python train.py --encoder_arch="xception" --model="contrastive image-text model" --dataset="single toy objects rendered from many sides on busy backdrops" --train_examples=101725 --image_size=64 --grayscale=true --crop_scale_min=0.8 --horizontal_flip=true --rotation_deg=5 --tokenizer="char" --vocab_size=27 --loss="sigmoid" --embed_dim=384 --encoder_norm="layernorm" --encoder_activation="relu" --encoder_depths=[3, 3, 3] --encoder_kernel_size=3 --encoder_stem="single" --encoder_widths=[96, 144, 208] --text_encoder_causal=false --text_encoder_width=128 --text_encoder_layers=8 --text_encoder_norm="rmsnorm" --text_encoder_norm_position="pre" --text_encoder_activation="gelu" --text_encoder_mlp_ratio=4 --text_encoder_head_dim=16 --text_encoder_fused_qkv=false --text_encoder_bias="all" --text_encoder_qk_norm=true --text_encoder_layer_scale_init=0.1 --text_encoder_parallel_block=false --text_encoder_inner_norm=false --text_encoder_positions="sincos" --init="torch_default" --residual_init="zero_last" --optimizer="soap" --beta2=0.999 --lr=0.003 --beta1=0.9 --shampoo_beta=0.95 --eps=1e-08 --precondition_frequency=50 --max_precond_dim=512 --one_sided=false --adamw_lr_other_params=0.0011 --grad_clip=5.0 --ema_decay=0.995 --steps=7800 --batch_size=128 --epochs=9.8 --lr_schedule="wsd" --decay_fraction=0.2 --final_lr_fraction=0 --warmup_steps=390 --weight_decay=0.1 --adamw_weight_decay_other_params=0.01
Rows from block 3 of the text encoder, named by matrix and row number. Rows with one number belong to one neuron. Each number is 128 + 24 x the weight over its row's rms, rounded and kept within 0 to 255. All counts start at 0. Numbers have three digits each. After the name is the row's rms in percent of the matrix's.
# fc1: MLP up (text_encoder.blocks.3.mlp.fc1.weight, 512x128), inputs 64-95
# fc2: MLP down (text_encoder.blocks.3.mlp.fc2.weight, 128x512, transposed), outputs 64-95
fc1.30 139:121122141118119135136133156158125139131098127164118144137150111164106132111179134088141092147095
fc1.31 136:134099110117113137129104147133145105111110114133108163102162128079084131120142103090149151149111
fc1.32 076:148128141093121140133145135132156145119154120099135144128120149124123134118129102159117115166120
fc1.33 094:162084184146166160118093090117109138201142121087131093110134135123148120121096152106106113135110
fc1.34 142:103115149100150157122150149154150105153117106139136181133144135172137174115103100169156060128108
fc1.35 105:127163117114132143063118132163144115161137157114138100163126141120115110056119104152147125130081
fc1.36 120:108148094087126141114096140129127133105123131138126101138163107135076121105121125128133104078155
fc1.37 116:120130127109151140104127120146112071128137133141122142101164076162135131100129146124168149117144
fc1.38 068:095157152129140120140150097148105127130151120121151100124132135109148133141127153120181145130129
fc1.39 084:118135151151111163113114117149121119133133130134125086126132128156165130100103081107078121142153
fc1.40 151:115115153165180130143141118131140127122121132074116126161157133138090132091116181165129110163152
fc1.41 093:188145177111176113124123103129135187140165132092059139124117107098123110149126121170100145106116
fc1.42 075:152159126154099154096153110166154094151133154107117077121123133127177116085130098153131081100089
fc1.43 086:122156148148152163133118084120100115120095101098139105124158136132114128096123154113103172182109
fc1.44 061:127130123147118139122113122131104111111145126129149134133113115092118141100132108112167081079142
fc1.45 078:108145151117152117120142130147134094118138153163118154124142150090094102099061129122090128109133
fc1.46 095:149113137097137138117128119180119138118107151107122123108149118135168117145123120087100097153123
fc1.47 069:171173136105143132150103115150102124137114111119122122126173117097166133084127128086163149126108
fc1.48 127:125098137180137092148097117135112108106131190101152107143134115125124108159123041097146131163096
fc1.49 093:131119131142139116127098148107103115160138109141128132142098102132134115141128080139146113208139
fc1.50 091:119141152140105112099121139115075121153110140160144107113122137161107147129162137128082139117174
fc1.51 059:119132159126143072145131110166124128166155173142135128131120097131136115067146122132132172144161
fc1.52 071:162143157140163116092165118147091148148130132153131125128111133131093099125110159099143072134118
fc1.53 073:164155131125140159111166108125140129157118118101128149123099079173135082115143170153143093143138
fc1.54 131:109122172134093167073119104141157092190148157095139141170143113151099139156141131119121094151132
fc1.55 090:119169121185109116109134110126139091135130150143129100117133086147086124144127114141172131118136
fc1.56 066:146120116084152127125114116145125115150136129119131072127167086119140098119174134138113089145110
fc1.57 104:088167123114109111124152107121155072149056188121150124085127093138129088120125185091091099144134
fc1.58 097:122094153115124154143106132123168167132093100161100129134169124141087110116131108133113111128125
fc1.59 167:148154156120144084123113146097116136135146117119105148157169108136109133118093076130152131140136
fc1.60 104:166150090151126154087091116133115100171130146145152090118132097123173149089150114149145069141122
fc1.61 121:133135102088149094127125130164089119086129136110150128154120118118129125127067099155113105109151
fc1.62 065:148105158131108127114102170145104125110159131098134113165143128139117122089142101122115093084132
fc1.63 084:104134166119151120187105139176138088146157105134162117118124101145131161140162108109113105145121
fc1.64 149:119090129153127100121104111134119129151081138174115138119084135146107104133145134134104142110087
fc1.65 103:099079172132141138138131111155122123151172099106145138110170123110114117092126141125147089133156
fc1.66 093:130134123161101122117154101080116145144126137121113116113108095130117125122089150142164122149096
fc1.67 068:109108103114090145133129120134142157150124112117122112132131085097089122126109110135140192131138
fc1.68 138:099153122095128108100143117136126117170115114131124111137154112130152108099147112160146134156150
fc1.69 047:128128089145118175117149101116110130179131138101136109124111148122151117093112147158105124149138
fc1.70 072:112128090142122148139129087145142115132144116192132116110079114097111127148131135129148109097120
fc1.71 075:129127147115139075123126108138126082131154150130130109115133166168138090103082146139118118084133
fc1.72 072:145147143139140122165128122122095136117113109150119121106130129154109120130116209113141146070116
fc1.73 072:122074126118106159152141071119164163147127098124141096124130156137090076118087137166144092119116
fc1.74 071:127107124123114164140117136191156093128124124148132116168167102111076125136150136141134121108137
fc1.75 098:156138148103138181079119132156158117102118120119107150119151117121144113083130092102151123120126
fc1.76 079:115174141158127142122164102142134124152122097121135156104102162107166143154099147094089118160112
fc1.77 115:133180147110149096128122132154114164100120151122104088152143119131124162148189078150135117124110
fc1.78 141:098130128142147113116108143126118164131150116077111163124132142129095163096151138120114119104143
fc1.79 074:128140139151109148110134141129110156126115132137178090093138159157141097153117120107141130116156
fc1.80 051:149136088156116121093111127122130182149196107154130086118142104115129132064123149098118118099139
fc1.81 110:139141171110125081124128136102134098098123116141110124108123104106145117101131147108132087126090
fc1.82 065:112122127113135167135146153133169113118136132178106130139160089173086128147127155130133101133115
fc1.83 118:132103132132114165098123133122157134109140123132087100128140115110143080076141091112132114109117
fc1.84 081:128119142140107172129113189169111122184163115159123099139157122121092119118148144118176107092110
fc1.85 086:144117147107100109131140122146094155154152120143136136099110124132154082096115113108174160139147
fc1.86 074:089099114153133098146120120091144160113171126161104130116124145138084116120080162126177131110140
fc1.87 062:164092155110109168112142105099113161125126070130107153150124109100104119094115127097152128113127
fc1.88 143:115114163173131084163142120135097109135129107141104129119103101147082132144177150121161151132147
fc1.89 074:149122152119112137130149132137107162167110141134121149117078099167137095021117155131105149160103
fc1.90 097:105078178131146176130146126164067116140152103097105148108145137080143112117129120141134162151129
fc1.91 109:120158134103102119135126101143160125137124149131114151124156109121122089119110066114133163158162
fc1.92 091:135110152120108082156102174146110139130144116158083096149165135109137084153120088171128144141111
fc1.93 076:108085102115084113141120158118132109122131146138136109130163125127148105110141196088127157153141
fc1.94 063:136139140115137138120106150132124107116161112139115135120115124083085119180138141140100106103115
fc1.95 047:130116153137145070150134088120126130114137084117120097141088126133120133129117099107112091139106
fc1.96 068:103075125094137124141143149178164137135121135120143129177138123089115116135121140144117133174138
fc1.97 132:133102118151079120103147126141160132135145135104094123153152122096139096083144182055121124133132
fc1.98 094:119153107137120116158110134108142149153118134119084119094128149104175130136132137124137154138084
fc1.99 079:120135186101158141104126102120132100164151134136146132104133144112142137079072134155115126121133
fc1.100 117:096123153129089105144134066144159089184104117130164129145114091170090121120159158111082146130146
fc1.101 146:101118133120107141136135120156141120125116116133127141100154141111079151123160110108078099157130
fc1.102 104:143132138117132112153130139110110147154114129157128122174126103174057124109130209106142162103147
fc1.103 109:116122150127135146128145161120103145138123138128122143134134115112109082109133160117105104102073
fc2.30 107:146135134147163141126125142108103101125148145115122142136124135115138159148093122190116149114164
fc2.31 128:060164165115152153109126105144126164150133144147148138156108138151176128126097148166121136113147
fc2.32 080:159142125178109091109136106063124109129133133148095102138138128152135116154118138124128155102171
fc2.33 099:111142110094133156156080109120121113072173131133134158150108127147112106160154128163169129112134
fc2.34 128:127122122178072113144139115100115181118107172157095086131103099100127095136149159112110162129120
fc2.35 089:127093151149119101157127108140144098130107107100123170092136114139140121176136160126144143138177
fc2.36 104:136090154188140144121146132124084122145168112134129130106114143125150134154153132157145144165086
fc2.37 105:153103124171112144119126105136121187127166116152140098131093145102102098142137108111130111164139
fc2.38 067:118069147129163128119167107130125142116106151100131141105137147122136101097152091152101113125167
fc2.39 074:127121125158133117170128137155124124128134113136167159109116101089065145129133176138174171116148
fc2.40 160:085192165155120163117108100147130121176110121136112100126141097144102094109118115153092072118135
fc2.41 102:111093134194087169129086147154141089161128125079163171155139124135119119161083144123116126122160
fc2.42 070:109124147140157097146130141115129169125129100133131154129144137111073156180098147116117165169144
fc2.43 091:115131105112129122082103104145157105147150118135100130178129138166151122116134098135162118079141
fc2.44 059:112138126099135103134143122133110118162108169133114137111125141147089114147130146142144147155105
fc2.45 087:119101117157167152147117143120113157117117123132153112155116116158191152157167104117146151148159
fc2.46 092:112140124170127129116135125133126151148141097126104128105101112111102133111140162154148140094094
fc2.47 070:129102128152092127134113082153142112130106121153130118139128146143110111176134100146111137173133
fc2.48 127:138141128075106132095098110123148146145120041123099121158135161126139146113137212162099126121173
fc2.49 089:142137124115129131139120124113150129129128153144138140162156133128127147129133159124129135062121
fc2.50 099:125120107159110140121147102127155140121139147153152106138109110112159124136111119187162098129130
fc2.51 057:133115081128089170085153142131137116142137067150141092111128135115136116146128132106140136138095
fc2.52 067:126097124084091123137133130142139127106144137137130130091127102146138183157141102141123176133155
fc2.53 071:084074105101117113126106131122133139103139125141122062144170147122112145139112050088129176103104
fc2.54 131:162129114090152106113138114138169158144128104127107109080142125106128137171123124148147195139089
fc2.55 085:104129149077155153124131121158140134125134103149121120071124148113184124071114140125119121177145
fc2.56 074:103132156106130126143112122141134115113122161115077142091156073101126125135126145152132126148075
fc2.57 101:149112129160145168138106128125140147136101083101074160126129137087128185095166135160123138096103
fc2.58 089:153155114103144125062101169106143116132138147127149132104120130120157146142122140138119146139145
fc2.59 129:112100100124128181135140138133130141109106130109150110106112148116159136154174182136139146123134
fc2.60 107:116101180123148128159129115128131133113105125133097134135146122134096147117119118106133149128133
fc2.61 141:160116056119103128136118112121140119101134103132147140141131129195146130136116080137126136127122
fc2.62 084:127101134129139151117137114145151138134111138101134109121146115140156138068110095126120145127156
fc2.63 088:135147095125056114123137090155124160128121194119156129140150127150114077128099148140129164128110
fc2.64 169:131112106138128072116128140135125135096095080139108112121104125160107098087119115117163148106080
fc2.65 099:139172105096086114109140139133111171144120127149135118146131128118130138167112142124095140135095
fc2.66 113:144089124101146140129146155154155116108132107095131155129132155119157155152143157127109092081123
fc2.67 096:155133142141136100133202096100113118138106128134118128101172136137161112127133099107103131119129
fc2.68 120:138125120157117145114173100134148133098119088115121164157129146122119147151100159097127103117122
fc2.69 053:138110148109132114159100131148083145086153121108138101105167105179073131150135125136149111095141
fc2.70 079:140118134145128114134121104126146147121139128136164126121167143125117116072128159162095124119141
fc2.71 066:156133103114112148137147103109080157122060088131127153162126085107076138146178095116163130173140
fc2.72 060:118065085127129090121165128115143157139138153127110136149107104108135127115114084127159154151138
fc2.73 071:128166124151141153115117130060102086118117167125119101116133113132110149113134119103130148154179
fc2.74 063:141104106121097086148147132127111148136159109150119145126128105116178154131109126090148101126128
fc2.75 109:157086119076138145121138134136123130105117196099128158113104149096121122134178160137124152132139
fc2.76 080:111081121075124091132127156143092131107172135116114108125142104155092132156132103172155140103139
fc2.77 097:131068132111119139090101142123147130154103096145142176140119123133111049103084191096155178175163
fc2.78 145:139184095104127125135150133126144120141103163156116109138100099138132125134111119160158121134112
fc2.79 079:077161116135131131111104105145152076145141138116143159150146150116114175094151135124117120137131
fc2.80 052:070093157097137141130128155135154074151075101103114163132174129148119107168114104128134138127116
fc2.81 122:118150156114092159120120136140138137141102121126150113109126147174140087156115090156159116107165
fc2.82 054:150141125116171137138108139113120133147112110161130117137135165126129133094145126095110140135158
fc2.83 138:138153157127155075100142126125105125097152141132112147116120160100154150134092138090167151134159
fc2.84 088:165117099112150099122130082120148095099124121168176130143147167122136146133118086148104131145127
fc2.85 086:109145111153147113144088111124177101109119166181127064119160137118082207167150122155117108108090
fc2.86 078:169155118078170161122112107173091113117117111124157145135141101135169120146143113127111140137114
fc2.87 060:110147114124167091165151138144142110129130140140155078135165081161179101194145121135114123107131
fc2.88 151:155147084109110160135136122126124146128145133116110138131106124120165139097092146137110122127110
fc2.89 063:111113118134113126139077123130156086096115107130139127140153163126098145185126080114118096096153
fc2.90 097:123168089123122076152135121114139122113121111128152109113142112153122134117163104136114129087152
fc2.91 101:142137162139136131095108193146158120154124089140147130141138133095137151127145133145127106087104
fc2.92 080:128136097154125163135114092141122125143066123099156146130113143133138177093133162112145118131138
fc2.93 079:119144169107160151145114162147165120166136077136129146148124115138125111094159093152133100115122
fc2.94 054:146101157160133108100120162174140107156099128143100099141151120177129154108123142090106157102136
fc2.95 050:058194148129103105134148158135125143120154122105054154153156140127075144111093146147091119143117
fc2.96 065:090158117176112144147065111140103123152138166133123118092140118118109163098101123158123107084101
fc2.97 131:150175103089170128143147113140119152119111145141116101117132136169105190158131071194149143138143
fc2.98 095:133142124089160150135107132119134119103118123134148124133101157153079129132145131134096132090138
fc2.99 069:115122079107119104150136159130115153135092126127098136133138111139126121128193113124172130159100
fc2.100 135:127127130125156122089128157132141148135111136117123153112146118093129150103092145143124122137163
fc2.101 154:156103049141118093124109163129113121140111138113122125116149152052156154132112132138111152163155
fc2.102 087:134142100149161100129124126145136107148144097133129143117129125129193118126134066163111085136116
fc2.103 101:122108134109123132115111114144115115116074133142123106117111115127140130143130084132111182133214